Weights of a small masked image model: 195000 training examples, 26.3 epochs.
Rows from block 3, named by matrix and row number. Rows with one number belong to one neuron. Each number is 128 + 24 x the weight over its row's rms, rounded and kept within 0 to 255. All counts start at 0. Numbers have three digits each. After the name is the row's rms in percent of the matrix's.
# fc1: MLP up (model.blocks.3.mlp.fc1.weight, 768x192), inputs 64-127
# fc2: MLP down (model.blocks.3.mlp.fc2.weight, 192x768, transposed), outputs 64-127
fc1.230 105:145109123150138087115085125118104097150115102145111090129096146146145120091160172107139124114139154104118105106134130114165154166116152106093099129182133135170113126117119068134156127156126116
fc2.230 099:108126133141128141130091147162149110087135178147158139134139151141137114121119130080123117132118130129109152149107142141158149074130126118139150175148107149149136168105128136135120130158157135
fc1.231 102:126151084162129130148146125125135129128076147149171212123116142124113117118118116098147125131100143142107081172138147147175135133136126112149087141141138135134133199098129096124101129104126075
fc2.231 099:096078147134065141118077106109104145105092098121113167104115105081136146154119099098126104145155140142143093104128167102185137156128061128088105138103134154134139139160149114130109103098118157
fc1.232 104:093116129130113110143126104121142154132103105111148142153106148124143099139136150143125135155093140127150139114160134178128123121148136081171119094170135145109171153130116099151111116122099128
fc2.232 114:075126123108116145120159120144115104146096157115150131105093143107123130096139118140123143117102137121108162149084119129068018158121120102108132141124127088115143119089142109116109137157073153
fc1.233 089:108166118116125123131117122111119126171150122127155156125142128125094108117122138117105107104108139128169116091130154134159133139094169112146131132119130116145101106156174115155121136088125176
fc2.233 083:132143135131095075132117130091147116128077109086123092142123107131114138100112092158133118133130128136137146129109098125155133098139040148106112134123141146111124161118121101120112142151142089
fc1.234 088:106105116141104135151157146147197107140123123143125127115094134106119108129102131128091105116063114110122105123155091112129097132106152153132150116112116135105125144147153147134157082101162127
fc2.234 106:111122149136116081164158117140136154163117105133172135120135137126127182142090093120122160127116124127112168118144130125135152125118117143133127128142133132124080167126144154106106124092129150
fc1.235 091:076121098126159071128144115146100112127137136099127116139159124148125138114158122134101133145098178176153117114116128126141128125096143095096145166152186131179109136137118104118081102149169147
fc2.235 084:173145132097135143137132177163134162163129197174139142136165152134116109146119131134114087147153112147134146103135120151117180105127091124116138150100148125143140110116135144139126151135130106
fc1.236 112:144182126174165088124155119146126165143119127088100073147139104119104102134127124114146088127131150154166122133148149136135122092116133128133004129110119102143116154140096155130124106128152130
fc2.236 104:064094135140103171154156118112119125080132149103104090178125136075104150146122100133136114127169132161150145149092193133129145121124139112138131131098134119153137146110137139140104098115151112
fc1.237 108:085133096114133129127151079126133145123122157109147132084133104141114132117099144138172126122149125111115137160121117136122121148122131137105126130123137098138144077167117125122121164134151128
fc2.237 109:121115121126124118142160095138128063152123145120129127123122120141127133065132113101142154095157126125139142089111136140102054129107125124155103128130141147117128128130123106140115107156097161
fc1.238 101:109146144103105108121141080147130144153126108106169083113136130133106093127125098123137118137135105091127057112147140124196139117139118127141130150134113119122136142112185127169127043114132133
fc2.238 097:100070145151097112150124124148093143139111121111144144140106131070130133132147113134183080129149134148150099119110131108110173144167123116107119111089134167134129146175131103127118111110113140
fc1.239 102:136115135090121144110169117115107115118129117100116138123123106146153137096094131135152153145150148120138101149110128107187114143144093143059124083138154138141098125110142105139117118110108132
fc2.239 117:139160159130130124135129130136124125136141113138118175165135112141147098130109087094171126120122155153136120130090137153125081131110125136186158088118113138104146127116150095151127074149096142
fc1.240 115:132102133138159172120096123145140170156109112116148219132094118133139144141133128119166104180126156080076140178110146136137123144133124119153156133135158119138160128162152156150107154108158140
fc2.240 094:144119116139117121112154143149137102117098143109129121150110091108133111136133104091154103150132128162116101091109081143091124132110140148127173110097130098105121072143132143157136121149111112
fc1.241 101:119137121085173141101125110074106121122107129167143119123131155150138137124155120111140126134163110120104129184084126138120146139103124104131111131125141095145133131117106120091165152143110116
fc2.241 092:117152131120129112119131129135096133098132144113153128125098128155141143122126134141134128144130146170137162084142082137088144117080127122125111118109153121142148125179141115134117119170131081
fc1.242 099:133125123136129117165105126144124144117141125114167119110128100139135106156122123150159125120135146152119139094121134212135090127255112176158135115129117130143118117134110129128130089102126134
fc2.242 096:128158116136137173116120143156136105135114135120118117124110095105108123136149163100150149115142110189110165181146135169119119125139127127104120130096165095169148074122125114142143160136130138
fc1.243 104:129142099104114124132145110147126143122161131140150142118120116145154121074131132145170145097138138144150154096114106086096052120135110136154115119163165119149141135130171094118114155122168102
fc2.243 105:181142136128182161139130122112144143174125175111174163141088126148114117135127141122127124085136133154084143115081150128139097111148141167105186080121159127138144138125085127134150163109153105
fc1.244 098:132120126161167165098096133134148153116133092096153129138172136134094109153124134123177099118128122100133155107150142123128092098097109123114128141083145124103130129114104126122131164126113112
fc2.244 112:120153095136145149124112106128112105127123137132137127116152137144100143116105125090101166112142123145135130134119099096122133153095128113113128130109157150157130091152138116121112156142150101
fc1.245 123:128004120147123177128116181080135124135102108128129114133083115122130129184174109110155124107130136087164137086118144127099148158121140161159119130158119133111138122173136147109114120118112125
fc2.245 124:144175114164136120102154130111140077100113091089135155128116119126161139130103148107118126123133124102136105167110135107147093145187154151124098162126159098114161129124137133069052133096116122
fc1.246 103:126155111106154154121129087193137119124155103124171126116118135097133113171151129147105131128106114145167098168125129127135132125179107108169051122115138127108132108158119114151148152111152110
fc2.246 109:120131142069139132152145136137129147149148160129104135174173108153090111104180121156190134114113096141104120182138137191098151139120131140138130102128146109127163122124103102101154135149097184
fc1.247 118:133144138189117141135130099118119129153113098144168138123065137136148107122129127104119089134116108118155118128139163127225133147122117096122103102142118154125201155121169144150130141141133121
fc2.247 114:170120181145126097111117111095112177160108121117125190098078111148129112108117129138157159114147108104139119099148130129170123134122125064135153141134128119082109068117154072101123150143150137
fc1.248 093:124106147122109101148104152088153100063159127121172111151152124151129125103134146097138096109127130141160116149115098171122113147151150188131131136122144116110106132116164150136146118099127150
fc2.248 098:151145155113142167146165122105141127124140111115179135188106137179136127130145188140167127115123133154144134106144143123109093095191125133113132157112148146085140150126162162075146140141163115
fc1.249 095:102158133104123117100125140128157095137103140157111102147172163060123152131116104163122126129068136101088126128134147156077137145167140097103110115132139134116062128113133090161097126134135104
fc2.249 117:146098140123125112167122139135144142125116118162158163115139255125072132116117125148188149130117133104186128105155131156106115112156135116145134150120089121100156167102168128148127106094143113
fc1.250 113:149148130136172112130124118106138112116117145134129156082149234069086127120130107132145153168115126096109119137149136127119118139152137100118128151081119113136151072102127115119124118116115119
fc2.250 115:148096096138132106148164137150134161118174117133155102129143226106104170086125154163178151108146120134189152068180152155129132133130129092124107161128140148122156141126136140148153124124137116
fc1.251 073:128141129124112095107138105115130156139137090150097107180136159130082138114119142149104108107118097127132121107109120115159175094124123086125138143116153101175128133165153112123120132146169139
fc2.251 079:132132136128098117125115093132106111136149151110150129171157140159117131088142074108119153150140103119088110148146174119156112120076091107108175128092123112116118154103113134124173109052140156
fc1.252 073:129110094105128154118153104127107138153094138125141139120139145108152161141147137150130106065165107114126144153168091145138140129131096111110122140133147107129120126127130165113137123123138107
fc2.252 078:154133118131133114122118102125085112097131121200098108178154161129111121117150105107096140109138135070127108156115151149128126106123140129098098138142096124112153123137110121106119117127142102
fc1.253 079:127104147154147117164128118137142107135128148173116129100085125126096123121095156109094126122121123057161120081165131107149129146083155157126146139151116127119139135106137108095091133141138132
fc2.253 100:117137074136129150123133144150108131127099078119124139093127156123164153120076126095133153135120159082128161119124112114127116103144110130127128091110130142131080144104138162091120119110132161
fc1.254 088:138130152140078145135102110141122144122114133129142133134090129183153115108146132171135128135157126139159137095116131163171143154130116138127147088143149099143125200119158131140100133106178120
fc2.254 092:156124111163130118111112124122135111147136109142143169166142111123117118149139104159106132101104118131103071136158119134137130139095138138127120097088132153168148183123117145119113131140111102
fc1.255 092:157113122133126108177115108109127142121131126116120149156111153094151138091175131131090139154150146120107108130194133177153100142146148136127111118119144128120141135127129139148118175098140147
fc2.255 093:108180137122139141144144126137157094125139136102096071080103123096147134139104115162094116121155120130114117134137124116121102188155124136155146158125152145140144095139122156146085139169123094
fc1.256 102:151109136148155103159099142083132162109130125121131128125159135107122110106123122126139125126106130078139103120120107111108164089152147091129114122087122138140128097110123159190136084153116140
fc2.256 103:132110129140150131070113136156123126147115122142133142127154150096125130111103108153144085135114119158130157156146130128143150127127127135144137167104119138137127134150153101192110102101115105
fc1.257 106:121109136154147151146080117128126120089120124127131094158110108113168135135104109123095123134108122119141122081114120158132135129129074099077143096121159087131125123171099184139106105129091104
fc2.257 094:149114152155127146126126148146095132184082105088121173167109123084168150118132153117115088156130115141156124146124114135117135144131230144100148137081131140124120167116115095145159126129149157
fc1.258 118:065110138112140154126107146136143097120143114129137085113121108135140130111109157138178131179128140118149111104147123138117118138148114117119129117119142121151132173071165088157136155085108135
fc2.258 115:064137125111088175160143156120139109127123126095095131127157143111121136134135124106131127099121146126072120118125162157059137136128125164088091177137124101130114100140112145126118124141132108
fc1.259 100:108138105143135137153090092123147131100141150111089154131114145089107117132110104103105107129109105178138158134120120106166136119096145066107097123118145109132157169117129165129157122162174081
fc2.259 098:131136100099112114131133184160129136126165118093131099146126146128140137122106112109104178117107130129128095126167136123111127125121119089128141132127111120154157128139123185113126134185134149
fc1.260 095:110101149090179094117173140140122119102161136142082155138107150114095142143128134136145163147145140093094101110154123113141130104133148152113109125126110133154097185165093130117111157137153173
fc2.260 097:130139138165098117145170134143148107175127114115110070126121138132105182149137101142143136157140136093119138124111146101143121146098126183115144139085121119149170127170114111138127110148149149
fc1.261 092:134147155127157137105119140138109080107145122155108160124118103106154144146131117120141149099102109127170150160128104122072161128126154141174157109121141101136149144130052144105124172192110109
fc2.261 093:142117118141129150176123122118129184092101108137097115127110115097129143143126171165114114128126133172099102127101134113080110144169159134144101120137172114120154137162124152144173140159183105
fc1.262 115:144155185129110113110112138091098115151093128138110139119103114160107145111173139142139142150135124121142121175124136151154137149120105140128121124149126142119119143151146078184124192162151134
fc2.262 120:124135074143125153156107107172135118131120126111109158135158106156128133148107114097108128106151111151096126122153111139137142163134126141131123119124142125136146160121107157150130174106136088
fc1.263 117:132119120146161081173158129130178120145127141117117117123134181169118114140107126122137104099135103149133101125096157133112135138126121152129104102109141140124132164134133148169142124119130110
fc2.263 135:124171148129129100142074106115146127142130122187124142119118145144101124150113108163149094097133128109134146111124124119141197128147121147157116156123172109119091135129144122113199127122149167
fc1.264 091:112156105111085115142134125103124188098135129151098138134132116114140139134172120127116100089123143130160155151120120140118129133131067105131137106139167129111095081109080139169139133111112124
fc2.264 093:127145169138127118091158154158116134121108123154147129138136122154150117126180126151129107126138151067124129111112138165110105150154143122107135110126110119100148175125186103154144131120127145
fc1.265 112:083185182117104126121103119103126118145097139097150089133156075114117125111136172132121157116127133113134143097122122120126159152163123104101093121148143070155125117106139120098147129116133134
fc2.265 096:094080127118138144117138121155114092111112128137184099122133135083100121146106122124159131141134141081107156115130153133191162128177124103169085116109129113158092164132155105079123085109162142
fc1.266 094:140102128129133122100167151139113162163137095154126135122136118127120143112132146086053133125137096147106128142127115131179109171135110149063085144128116129098156083135152133130111103166105118
fc2.266 094:128145128112125102105122128137125105128107127134139131098165131118118117183129120150091158116136142125121136127116137073130128120105126163188150162106178166110102156146126112163096105126106182
fc1.267 097:159152124107146108149133147126139143119114103101164134174134175137122136169148114125112128116125108061173164114127122082161121076130157057138065146162153158135105088129075135129122128175176124
fc2.267 098:142103112131150145182146147178093122102141132140115112209152128117091151138131098117170170131134125134145095108126120170129137094094139106103102154113144109129101093113128162091132128138104141
fc1.268 103:123164125099103096113130132103140131124181103124128159122117145122140142145131119134115101159140132173129125102116158121139129098177144098111140123108169115130143144114128122130132112134134087
fc2.268 105:144159153116130140115095117170140124166143151123094073055132176121093127147145121142127112087139082131128131129094122117095116152103134113122114121112141134151119087110118116142134116138126145
fc1.269 105:206115149117118121133149095116135116105129113097141098116139155134162106113147193128164126148128146117148161128117154158149108098127120121144143158101148105116121134092151123136133092085116198
fc2.269 089:205173125111158107148118106120137122142091116111138170146080152158141133145136094099179111135160139141131110090142061120125135132139145172109186132111127157108130099090151156134126158176154096
fc1.270 101:154129156142124118101148159127169115092103133139101157172137140174141097115105122123154113105162130148167066119110113127107131120122122120113139116106142163136156116101165180138135144089123175
fc2.270 096:111145124087111109106137131132090112129132161123129096155155114142100143149141126160125147101133145121123108144124144140136098106123124160116136129106131131115125129132114141154155136066109111
fc1.271 124:118121106128142082117129143134126129140113103158125125103154092128107134175131146144190163158132125144130139129113121204144136108126113126105118151141146135115107113128104172104118090131106139
fc2.271 104:145135135140135147158120107152101110138137157134096115169140160124089172090145124129133128088114120128134138164111140171101113120110123114132123121111150130173152150135128114135095121146140102
fc1.272 100:157122127132147121111102096102116140136120139090146108125131148153130139129166120121124117117028121144132121128127141111132147111142119127087131118109130113151116104093117106148100087109128108
fc2.272 103:138168076121119138150125135144124109144107105162129121146112095124112142123093105115154196120120116105150148167144127101144130096109124157117116141106119104131107134106160162115091108131132171
fc1.273 097:109124125122157119143135079152100118135122147155127144090101175138120100127133169102109155092128152060118099096126163092095140138075123073146154123136154172172132086146152120118120147110120108
fc2.273 105:144144114126157143173129117152122130139110208116070144142187145192103159139129109117137102139130126126142155153126117145141138097126128111118099106112136136163151146121111139139131171098129146
fc1.274 104:064157133143121104112117108142135158129069152116145085144110089097127140119150112127111128133134145127153137129136112126106157164134104074083097094137152076146140121177110130104145124100091090
fc2.274 094:068052133120120184106117097149119118158101127110179109158107118074111128148128134113138085154139134110128117105118165150094122152140152087126092136109134118148084121162152166101114117140157133
fc1.275 085:106102148156124093108140148167128136126129147079108139111100132140142095147065129149138112182091117121099131145123125125119130149132119131113112101120165156133145110128139131070101132133152113
fc2.275 091:132130138159114107144164150063131152139119131094169145142144135136159093103150148135119125170123112115155120131116138154127123145148132139133135149113119115121135081140132124091097161162132164
fc1.276 083:110137124133154056095114115111094178078149136120144123098133142123109075140189123129136126133154141144124097106131118101137152120148147125099118138108164138132151119141138115145137115129145167
fc2.276 077:129161108150120091101139096112109100124170104117127135117105122125129134142123113108170143132100120089163130138139144072123118112137124130146158134109105102114116127131115139110101143109155155